Rows from block 3 of a small image classifier, named by matrix and row number. Rows with one number within an expert belong to one neuron, the router's apart. Each number is 500 + 25 x the weight over its row's rms, rounded and kept within 0 to 999. All counts start at 0. Numbers have three digits each.
Before each expert's rows are labels from the 100 images, of 14848, where the router gives the expert most weight on average: "peak on" is the class under the peak; "top examples" is what is common among them. Only what is clearly more common there than usual is listed. The data: drawn branching plants.
# router: router (model.blocks.3.mlp.router.weight, 64x192, trained with AdamW), inputs 0-63
# up: expert up (model.blocks.3.mlp.up, 64x48x192), inputs 0-63
# down: expert down (model.blocks.3.mlp.down, 64x192x48, transposed), outputs 0-63

# expert 42
peak on: foliage
top examples: two-way forks; wide
router.42:507535511500515547530480509492528431516533472533483493468532430519435507494516542544532524490515502500482500497483477495494523475502511508519547513514473512458469490490535516520502511533526535
up.0:532505522513466539484517511542545486544471513524516484507513515496525469492502511474500472483515525514517491472487496496535471522466521488473482495456482481467499482522511481495498502504500461
down.0:532539498494538533443486505495520450532473517504472523495481508544491509510467496497510509490505511494492541484513494500504505492524540539485505501530509516516533502506492498508488523502469518
up.1:494528514448503466497480515490499479502505518472515475494510488504470502534557500497489496478497495513478508485504479534486519508522506485489478535504480531479523528486507504506523466547482472
down.1:517478519498521464518491478515486541453501469481486507468520543483448520500472473486555494477532479485452479466534503488500513487525452525514528491501505487501492546458542465490504472495508496
up.2:483510479494445523516523494517543571499463532518514494547522496511478500534512501456470510481475510530526464523485497474482515499511480481454503506508500517506503467517509518477521468514471464
down.2:519474450473538476493503491513519515545491512490501468486509516511521485456469493493499484502499495516499513502548505501502501477498506530462469527495517512478530468482474469528482482507490547
up.3:533526491476474502514537443560507484503502470487478486494496439506511500525537526422512504447547532510502499452510479517510469538508477508515462524515507509492488495492474481479490527521491452
down.3:484497509498499493523466479513480498489495499479440483511508503439467525560468506502500467508528462475505491498514520447518511459497501523496497468498465534518502517464505483510494513466529537
up.4:476535473521488530491510509488538486506517485533468486487459523465507494431515464498486491501516463470499535528467495529515466495534483481555512496496472510489551467500477471499462491477549486
down.4:516477463495461503527493502494455553487485527493502505483509483491512473523525536500490519495453503496499454492503493530504480495462523488447491518517504525434489527523509513486513533562538501
up.5:527519501489504520494467497495459479501529470491472486530483518528511482500527472486502526495525501482498463491526509498504478499497483512511525508519503497438520494495538502494527506503463517
down.5:535437482520546555518457515546434495491493469535520484483457492509500510534503515512502489466474499489541476556483512487488488510472520463486477511517471500481475505466471491509456519545545539
up.6:502522501516512518460500468509503501490445411514481507448494477487493513490538525502469530512536519533534480482499481468525524478486572504535531515508488514494461522494473515482496519536505504
down.6:509488479507472492472475503538501468472542528500459523489491501554480499457467481496475520464530514481517551553504471467542502509532482499519493506491506508462521473499534520470499486482540498
up.7:513512491444536525479480502486498485485504509502546509528498502483510474543514508472476486480453465484546515494522510501517510521487489498505476481557469486523491499492553517539518485528525469
down.7:491502495497483536521507547511440458501471457456481510491524510470492516505523505513497547490527526495514491447507498516522552442557530500541512490510512478494484486511465529509492483487506510
up.8:509466519477517511513482483540502506525470490528499484452513509490522477546487506512514479501518495456481489503547535525482506477545500497462496509519474482527492508528515493486516459475504475
down.8:512462474479506466542478471537534527454476498488517516494489508472545532514504446480518489454510501484474496479517505510524456500485460487482448486485458510471511494493555495493505504504494523
up.9:529550502539490497504488447508473430487537472466523485474486465493509481518505503466512468492515472506526474470526492481459510502477511486482499487483514516435432518487510497481496514533487499
down.9:501469505497498456489484508496496477530556500475474548426523523496522491545484516475504515492518516445461471514466496482502452552520540491493536484526511465507531525497473506515553538500541526

# expert 5
peak on: ground
top examples: leaning right
router.5:510489460493535480542509542517502497480513515469499495465509507484480518538522529545511543526542486526521466505505479534526511479519504514538486511472489455542468518483541534500492513488490552
up.0:457522521530481498538487541489506474486533478515521524524486524522560506456462527521499494515530490510459496506501494515486558460480491503496501546519456466494542526516485512513498520507512450
down.0:505455500485502436476505453510478517522535501493513500459522522488508520535499487510547483502493463502504487508504490513453459514511466509506496506511503489490467482506528493523505495505465487
up.1:513497524480487502510480489515495522508528486511499530521513488493547504476501518542581505551468528479534480488488470539506522506484511498508504492517541487485472473456497488492466506476515490
down.1:456529488484512497481465494455493512489483494516493467531496498509454483473504469468528507493457494516521491560546465474476473539534474526524490508503516488492537490501428497477491499535472445
up.2:524477510533485497451512519541475507462502540530486478500485525492528513535479498489535480472564552478496500468420453543487456482532535503479529530501517500502461479465546541449539464498453495
down.2:465515519504527476491489450524526514490496503499532489498490514492519496451468524485505490495519501477551535552505488511458470534426523539538500506509513539469518516496477466470524490459525505
up.3:510462518528502539485454512531506456519467508506492503535518502539500490510480496539497473476475475520564511510472505454471513517510501517487488496475510503478480505490505486537526504521512471
down.3:487479474486484447501504512495519475511456525527493489481448511522483480484523464538497518501487538480476475515546460482496512482481517514515492459510488494539467480512496515478540479474501457
up.4:487483497513501490520466522501529482506456499543520498530495518535554497483494461487488479485512480535443532522506502527538519498500555501469476502522456463478496527532519491485499471474500458
down.4:501531500489485454503529487508500524496474495460458524462550447485463475476518507516529497509454510521525485520523483452455522460464469528498505481494499507510510544470501473524520468467534494
up.5:507481474488541469560488489516516475487460470503458489500457488530526521564450498483528487509516495552527519476465518511494528494485486508513458467519507483517465530531456474500509499536482499
down.5:510495485443466533510501514560503537500502548490517530500478497486489490499508482534424493508449479482524533460538470508542484487488516496461539511505488484485531478507534511491472511483521499
up.6:515464456517556498481462498481475531491508530472496513524517505468548451473500504501480492496460484484531492512475500477493463460489494530532517497536521514530466513509535573496484472511499518
down.6:474546523507440549514540545509514490502504502506483470502522540517513468527444492493521480510508509478464497518467547571501485471486480495524486525489510523512501550538469484509491463514503507
up.7:504473515563532504525503493494500492495462496523452493473460496510496514531508533476502540508523504494506517503481468509481507524532498468483536488551510515456472522520501500535475465568511483
down.7:496502517492482515503539527542481510490520487520535489512512501501514458514464487478505546508481512470500522433505526513497468493479483498510461545519499476564468519479514460516479497529497454
up.8:525471482482481511520520519538519501514541539480505501484531508487502473517519517495500473529487494484503529511521494525479486548496507500514558499549524501485499505513492574524511494495469511
down.8:487486529500505534481518474502481497509452487517519482502495511470471509524459499465501510507536506505532512509528512473452493484510490500491444487513500538507490541489517477505534526522543509
up.9:480479493496485483502539526550523530566498537515529467541504514494530485503458502470500506507548495461498513523503476483469487527505463503545503495502494513539494527516487442471451473498462520
down.9:492544513526512468478483498458497502534479497506493486474495457500484519524519496498512511486513459534508478491452510525529523495477464518490486524501516491500531505537507542521515470507486483

# expert 30
peak on: foliage
top examples: two-way forks; autumn leaves; spreading
router.30:517512497493508540468492553466500511486484490474501492530526484539529504466519532514502528449494502489514555548543481530504467492487477505506444519459517517514502518513435479477483509486434483
up.0:477485549483540502484459509485515498521476498489482524523463511497582473512489467480471487475484535527493482503494516506489526497499504479513471438486507470500469452505519546467488472504515501
down.0:499487497503512536510487495544561477487516503486517479461535486499483498499519536509499507514542492516544479469525539485481471483521521445502525490529503514472458453558483562490515502521519483
up.1:475488494550448514497551509524479506487525494485482500474509497494487497486489476478438507489477528508495539466459549503466464550530458462514432515498495507520531503477501464521527516558473501
down.1:509474454530489504523511502515541446496487488499466455547513512499551479477512511502521481512483533518523499525469522512457463464464489516462471489506499490495538541485530497475476515487490515
up.2:497472484458501504510487526514501522548513494494520534530534529541489454501480496507464482516453512519485496480506539501519463497494449552495453494484490492513513462497515515474519475491492453
down.2:509479504535522524460462509506519482484501538466458484511431542525504507498446523478494520493511528552488487440497537476490546502499483468490484524472515487461479461506523506494511526476462509
up.3:542484499489495490460462545482544509510498501500491521499492510474498526541504502461528493485509511427510483491519465472505547491482486520495536511509499497518477500503515557517520509486522482
down.3:505522493505474513509491444463483482513502516513532515467513470521476480476549518461503511515495500509490513498559494498508488516498477482519495505451506516472492504555541511486458458498469447
up.4:472490483521511465545521534481491516463524472495515498493517468513483500507525502502479453487516496495493521507485482481535518502529463526491520463458464441521469484526544498469494487526527494
down.4:459521490476567468523547510498486466520481474475516509479485529485505510494455505477510522544497522498522439517511480470528480529517545496485513496510513486506498517484514489511501471539473541
up.5:484524515542497486485484497525527509501504474505484480481509479500477517435475532511526514507498530483521513484505497489479514483508534547542567504481486483508477532501467511539502519490472484
down.5:515530511487518516478528479496499502480543474520531496496485503484490492500506526522520528527469525473582570481490493474499485514489543501477508493501546499516473536494484500470434516515490469
up.6:529503488519522505494468492488502447501475494496533548515507476543489493449516581506497496473471488474500495477526492519491531467481477497509512506478500507498472519519497512472519528504508564
down.6:515546463470518496489517484498463464510480488538496513493470523534486494479473507476482499471510504501504504530545498539493476519509532486538516502492469481517525501473490514494518462565463477
up.7:487514529501510505470528478491485525503517525495497462501508519518559516488463504497464448492483548496488498492502496508482482472460490486447483488530568481510509504479514492501505467488480466
down.7:475503516469517521500504493489500479488521496536540464509495511472513512505493518493491532512504476490493517473524496491449508442484529497536512510527439514536462421508483517473507513517489486
up.8:532544495458545484518516536548484509507468473475495476468501531506499519502485486472491508478514496549473536474522507489516551500480486494482528500516534479503504486474485490544500486499556510
down.8:469459491475512556529530493510519530523457521520504497480504490493491489525487515523462468479520515507444492540501477563516481480500484511514487511532504489514471507507529447534486519496529519
up.9:532488529521506528457476506478497490512524495521471497527527492493530467527516517457495489478507541473482461499507516543517503488474472477523498527529485479508480522503514492536505521482466523
down.9:520498482522459448484489497505503507497520496499494514463513500454507468514507489445493542479474484490504543534524516510529522490496496505491499513549525491546530471490494495506526495501492494

# expert 41
peak on: ground
top examples: leaning left; white flowers
router.41:513473523488529518487461473476515505528551474518517496546478502535464501499517487460507491484563501487489525484503519535482526510523487493484464480526502513503481518504485490521476460491518503
up.0:478545483507515459469511485521487518519487492495502476510525498476481488486516542519509535485502504492514490460568505503526500544516482491496530520461490486493513569497506499537501490515514461
down.0:462484506521501528502487489428528493509486492524490515516486510519518504488499424507502473479524483531499530503488500485529543457473530541493482471522464490501487445500501492447480523516492491
up.1:458522501527488507468491506504491483493481476494457531525517506517458502485530440477474474486528543523465472484491519462499545491519467479499529471490542481498414401522495510492507469497545484
down.1:480475483448549526508544518497459504497544488527511501487478481520507495486478515485513504474519494479492525511496508513490471548486508503535513517508482501526472565507492479530497549516541457
up.2:478448495500498458471519534471510513528465491495484489480486514550525490522494513516518498482522511476523544522490511517493433506482553479505486517476462507481507529482518480520500491486509488
down.2:476539520431487499513471490495492536477473488509500477472476492519490473495475459549514487531468478493516482476523479532478552495482468499494554483461520494500506514489536473500499523500508477
up.3:492517507515536508505443437502515499491489470510510486485500535456481443514527564505537512489530501491476452525500534511496487518507495469503509475491526483506465522494499542490549511501510492
down.3:463473451462539530469482489479501521520548524509478504508505495529473517499482490500503505476494488521504515493492535537482546472477513540526491477521499478501490497513484469497467467498508451
up.4:491482484495537467521485459495490490497471491503541529546496487522507470501530501492534510475510473470510513523504493512517539506505468505505523502499486539497466506551501516511512467477491492
down.4:511486489458459538471440472513525514508489485481478504522483472488465509484536558498482491530522554474450520451480509502480512494434506484495497536501481524501520530509503468516489505510475525
up.5:577496511521516497513475483483503466520533521497495469522500500548528479510481526487486522481505523519504509496508547476511540469485499457501492530503493493520551484539545472522475523481523548
down.5:445520524488511469469499508524506524454451474509448512497526493484486523469480502505486502526498492452494457474504495542505483449492511515510500497477474515494485505518514498492511497517445517
up.6:538498506515520519492544506520489500505523506498451495483463464548485495468465473488524495505539462506502554507475492523503538473502556550510500516508511495532502510467455502507546492472474479
down.6:492523487499513492466478515483523520483485491489543484458497505456524476506461454486498537510453508481533499499510503484497472502526514502500468491486512534466522491540531552530498506488516504
up.7:508461494514461501499476496506487511536502440488497515523465512524504465461499526442512519456507541512471544514488545482477461479510493499500477516496522518482519487542563537486487515455494488
down.7:502532551517520566510511523472442507449512542470518516494493479487517478531508486492510485483497485470472488491503487531516484509513529498481548501517495474560479460458525478508524496502531536
up.8:477499499452468486494490458483490474522486467481493502517564528511439520504505477508501515460541533511452534480527519507502517529464504524508480530485541498512495487504487550496524468529524477
down.8:486505485480580487514499492459498520501492520500490513501508514488501493516516517501471493470517488499491510516470483537517508488515539538538523483557507517498456492493492448460469497501558470
up.9:492512497430467544564512483455531515488513520497521484502497444485463481483454456490542447480490486494525485468475513538511494438512520481477520475514517523490484535491488509480512513478503496
down.9:460465487509481441471473524509491522487516484501492548482473509496489518494537507499490538509504511494514483544510497501490496521458496541534455507483506465486473516519512501520447502488543570